config = dict(
    horizontal_flip=False,
    arch='vit',
    hidden_act='gelu',
    beta2=0.999,
    learning_rate=0.0018,
    shampoo_beta=0.999,
    max_precond_dim=512,
    epochs=8.0,
)
Rows from block 6 of a small image classifier, named by matrix and row number. Rows with one number belong to one neuron. Each number is 128 + 32 x the weight over its row's rms, rounded and kept within 0 to 255. All counts start at 0. Numbers have three digits each.
After each neuron's rows are labels from the 100 images, of 14976, where the neuron reaches its highest value: "responds to" is what is common among them; "peak on" is the class under the peak. Only what is clearly more common there than usual is listed. The data: rendered made-up planets. In brackets: how many of the 100.
# fc1: MLP up (model.blocks.6.mlp.fc1.weight, 768x256), inputs 0-127
# fc2: MLP down (model.blocks.6.mlp.fc2.weight, 256x768, transposed), outputs 0-127

fc1.219:139122067099159094112128079147173091109111105063137152148134116130089166159165146141113128099113105086100083161137111101135086141118146121169107072158158140168108154141154183111120127179100140188139087145164112097131144091096146129090142161136108134161123085131107193167112127133073150093175130081166141218196157126108135158139125140135154126089115155206156153106115123086192114168120
fc2.219:174177210082123129101102072084115160179118109119175097081099133112132134144143186110151080140175141194139176093132133127129158097135138140112146140122146131088169129081147148146125141119124159102093133076084104145118150125185148211094111136104093092128094147117112085110094123019147109124083113119118085152144130141179122116179157088141098109128172103111091086154133144156080138113168
responds to: ocean world (100); full (51)
peak on: planet (87)

fc1.76:103080111150102101114118117114154127139138121000128109091118135168125109136056154082089117110089064130127100165148144143117129136093049098177101083142072135107083114113120089174117121192169111089111105107145134100104117118162116114160134101124140178136119152135116095132132140101114103142150116092157140089218147115110076081113119139175124136156069138112140107126088161101077150129119
fc2.76:165169110157163133111139142108124111118119139000108105083110119132087091096135195133105084104114138131115150141102081125079147138088132140106136162102154255098122122092072178140135143109133104126066108123113155084112136163156132111121139190154113111129137122112148138114169138158118176163154121134164143134188154147123116099168139128189143095150123139111157142135137147092148138115094
responds to: desert world (100)
peak on: planet (82)

fc1.246:137073111133146083111138092137127138137118187039103151103086198166162101158112177068158104137090117113146134095140145106106099076136055115173084135130053149135146168119113116177150130181176127136093104121155167127100098124158138142159159117069171138178114101134123190172093123088109129159106101133095132086177121148153139115122128140097145153096082071092127126126119125138079142150154
fc2.246:178234136150165092170133077111115142188140115031126139080081072158096137116188179108132122143074130101104103114160123117047169118100117117136165092099125171119201146143102142139106157096133080154062135135165169079114145186101119137147158161108148053088094160131145132188137100118118201137165129124107158142208198114109076112147112156124111121113146095140114165168124113153153095169124
responds to: desert world (100); crescent (54)
peak on: planet (45)

fc1.642:058166129137149230097079148105171144081056161129154164111153042142119143133071139133127099135101135093138114115135132135091168212092136153122108120113102119118137162174128113144143154028190146201103139112115098115163104120133127097153119166099130142078068107132123147136151162213132150100108174138100119134163134150142092101116129127114131108174088118121150098110111132142124108138140
fc2.642:183077055098139083212138083142114095164155081122135115152118145143115100153140128153097130151147138103143157106119117098143082123114124141110085163110106170109124106079126142103104125194098076108129153160119142176138132153061152122132145071115107073105140120089158081100092085056120140173115097125151093172111112097089121139173149115174096164106128117107114136120158108096105120169100
responds to: lava world (97)
peak on: planet (74)

fc1.517:124102140124112094145144116179157148098114119038149143115172146127114143173143147134164151112092150089098087161141145113089195113137109116112117113073151062111150141082164103165153097116101106140134160114107112167133090144108134111122148167142130200164185102129117110124139055146110082157097156104134140110174190145126161141145120136181183161080129115151145156144125147072073138127143
fc2.517:086084193109103194108135108141149093096142120040085142107066111120115138114113177140099135143104099145164129087148118138137171103130149175134114184083113158082151129062140140158154122057138140113172153129108117142097103135123161148083102109064169129162150171136117105155134177099114158143143132145114151149100118196188103107178128144094135139107144134131063116127086165127087115107118
responds to: desert world (100); glowing rim (98)
peak on: planet (54)

fc1.361:172106125128170139118135066107173121062118146147075105123142133115097126123138200139137162132104152126115166091134164080045144122136122146159122110074075047076174079180159154132161123212097134038106162132151184088164128145126100096165063142154143097113099115101142120127162168114128136129131129070065152107101172150114071118148144116146188122187101098134110125122096179097164101114043
fc2.361:155122150085101120195098097120122125133130113166162100092154118176142127103125166124141084140120110108102157122129102149110108120089123122085138107096132067091190130133153100160111150108084121092131166177152129081143187073125136141135121160000145093116113129126157103108113087080161155103148141161118190141164168119122076140129109136131172153132133107138120119111127177161059070122117
responds to: ocean world (100); rings (85)
peak on: planet (45)

fc1.283:128111142138151120116169113137153125161195144193166171157088164133141135086123146132112098082103080109092152169149103141159130137029209114164103127109100173140136168092124137170129153148126128215120020126128163119163122115097072134115127130120103154154164103132159116164159140122158098106146151127171140136170036140046162112142125130141112174120076105162121174137089141137106125082177
fc2.283:161142089136109172140099135109083117094140170141074088143117108142089105107139167069133148184122156117150071063166165115108113114159079140057105153124158141132128110153186104120144147067108129083122155097180094171145125138096126148175188156104140136105159130101134124082149116136110125138134118201094118179115183084128081142145164130057170071109138122090104070084123078085150162140147
responds to: cracked ice world (91); rings (69)
peak on: ring (58)

fc1.493:085107120129095110087181083087108124112157151042110193169152189136177098145112136137106110110149131138142122099113120146152157185049138120110099093063080088100148118166129121140120179131109143139162182146136204056175151095093112120119147161088134208169104130149114191137072149184106079102120112067185112104102147132049117102092073120144112118140106116121114140094130171125090127119124
fc2.493:159140101164121180196108070157110125129129087132124073105041114129148135146141217121133097182141103110104191138128146128056060124090150117120144106131140104126168155076111129124132120168078099123136159135136120121115137157160152141131129068100119120152075166158150117115189131039122112184132121164095145122159111148157139106154130117119115098100150154172116136074080101135126118161141
responds to: desert world (100)
peak on: planet (59)

fc1.184:133187176129129209121073074103155078094041155077135142138153123174120141179215142171079116123048145082135163085101142106082122111132077113113135199092156057132151169130140101164098100140069143120115156120153124126122135104130137139112134127112123136173156151127132143125129141132141150138161147096085128145124158093194161066110096173138127157118141133140163176137132143164133094152098
fc2.184:110118101147142143129165141147105153154179123184103087066134110162136126080119179083154129132118107170123150154173119078140127132116164150072216137142085131107115083081090138092117126110115119116127076116039084073131116106144114162193127182105126096105116103100176110149163124040140096141106095183130105153097103145090049135160133108119113131153065136099118147206112169122048136172169
responds to: ocean world (99); rings (61)
peak on: planet (69)

fc1.536:134061156122110100119128070108126137177150138081074162139149158156137106090120106096084142082082143151101151083170122112146105161106089148203132183118102121101148149129109112114139095109129149097122065151191120084097093118147145092144129111089164169173129107110129180110119147112130084179137133101185133127181133135148119136089138153151134081102100128169155107112136170109032122193135
fc2.536:100193150113103137130159101113054162129118098062139157120138077121115167154183138149077156076110171157165077103150145110097181105087108151113167076096134124101149121155107084139127131069124113143118078160173144079127132129170176099049178148175141150111146112165133183128126095102151176121173113118160136084156193134117093127154111130092159109126164117153134162165133107123153088168119
responds to: desert world (100)
peak on: planet (54)

fc1.56:152124122134135136080098102158122188161122137037126152110077160154109094143094238066152087155085105160091098073161181128115179136107116106130103111131081140122104086125116147123161064136098114110119124129104119143112135107132141103143114119139142134229109108106093175132100187077060113080167066040064131098135110136121163141178146110115118106135138125141104121140140198118088099152110
fc2.56:107171114149127172144148149103079211144136128152122170101103111148141122107149234113060117127127073132074142085142106115104153058164181128155121148143145077129121130087122127118113154099131115109126122169165150171113159119079123152128082109145135093132106101128120102132102124060045157133160124102147122134075108118086118134164127148044123136137166108160103154126112137161125104132177
responds to: desert world (100)
peak on: planet (50)

fc1.225:125117156149096123166144149113135141096070104160086107122047143109164142048076140119124180142076162119103195110117159158042144126077158117111136188148104080134099099158158197104135142102149119155180190098088104126105141120120130102115117112115109083161121133090101155109083099183149133126155089077094102133127117132139127107183156132141079112164123085147074166101154145169097133124138
fc2.225:162062078117123092135091112164128056095084089096172160136171097102132143132098082121136179211149153172191135122092092167126123148122125184129107068111117176134150116123178116108080085152132133153121141128129102132084118168097118105157177080108121149171092117119119143109154135102136158173111111127130111167128124137190118175154067079199135103121116097118116120115138124078150116126145
responds to: cloud-covered world (89)
peak on: planet (96)

fc1.166:146131095131131098096122076082122073130130102088136172132075148116134167108140123096105148110119108143133074092135214074102154130096167134126118083112151109122105175156077124192090112127163125151103103050194106123093136112141110148136134088099120098141110110096112144143121138077101143112143070128105099112127153110220133123122165149148163100109146160164087095108115161133172136132136
fc2.166:135132135166153166158067152118159144136112180138177099139182068059115130127231174143166132085121148097124143074143174121120173112111072092052142089136144156162110099091096162169078111125141146102120157163112113097196146087090107147130089151123124122098136072038140135138123101110140113131122165102150105079139129126050153154135174084158137157140115093123152087129092115136112098133097
responds to: desert world (85); glowing rim (82)
peak on: planet (55)

fc1.167:107098085110140087149084051109168111124140132168103192119104168109148152164102198110070153133114142155125111098103105173131093115106132119155094159122056087144129170162103088156165116131128138162121102119169165135100143096116136136160129138086149107127144121093124133098156184124106101102167113112088146116188115130148170128156179129094102094121173079112095089103112139125105119159107
fc2.167:102176132130108160140105105076102133132099108144116112079126094106164178171116229116141152078118178145149065085211185123129137135124138154129081150136171108105058150159165119106094141139148089167116150156156132147106179132085135137143099150180112090142148113080133132172118102140088126150138130107127154072193184082104120137148143167078111128127150141134103079104158071204149143177089
responds to: lava world (100); rings (63); crescent (55)
peak on: planet (91)

fc1.391:127096142115102051146119104155141123151116165129130176151135181114165145118058116060120076096105145158119103107117176100163102142103141103165060175124033171127152154151090131135099092115141094094105086124115140155116154118159129132166155093062129122146121060158095114125154168115086123144162115068141152092214128141144142127127159161082133096133076122107149113113081129127081143162111
fc2.391:147197153128135151170090102073138115129087045134150084122138115081144126108193186094139054119104193139140072127147181116134146148072131138064125118165170136079145115150107135122083116148168080114092150115111125163152121136187152150133080135087137085137102148117135106134198138088173144144174148104102124138223204152125088113172151117108102135080135095106106094125141073182153144169084
responds to: lava world (100)
peak on: planet (91)

fc1.392:142138090123107140105091038084141163125124128112110149067155102114130171080096088117109111132075166115119093057188142132143090175142088136123103077150078063115143155146130083123109101095172118111159089168090069098076089151124073100125120152129145141122133122115136144152149185059153102161153101120091133140187044129139103103127137138056106063092093071131145109139116097103089113173067
fc2.392:147123152142122166140134111060131067127144133124125132126141073162139118110167198151132141110068183096125088132143146131106123121103085080126114090137154138112102067141094139085137185075107089107086122135127171121125107075127134146154123166098135121064074145100112104182152093137114140132115087115140127127117140120150077142180123140154175131082161134134189116117099103133128108126158
responds to: lava world (99)
peak on: planet (75)

fc1.11:112127135105102120085112104156133182143197148169150105135066108130135165115149182111095180126099136093147173105085087126133085156140117128191123184165145097113159139107062112167126159113125125149135079167163141136199100137122116149093193121116091074130146084142151174164124155134144138108135150125180121064140124093111172127142121126073103138167120105124116160149103145172088104167128
fc2.11:157168109135170192143127105127089108098102135159092063163101109161106119123120131165115095121180163124076093129155137096089160134160067108089129115132114198144101093079169157115116105162098120066108153061085113149084138126115139121126098144085132152061154160149099116093140114118099170167109123138118113179123136123140085116097158122112170115091150220132090086065113132095128125119151
responds to: cracked ice world (100); rings (87)
peak on: ring (71)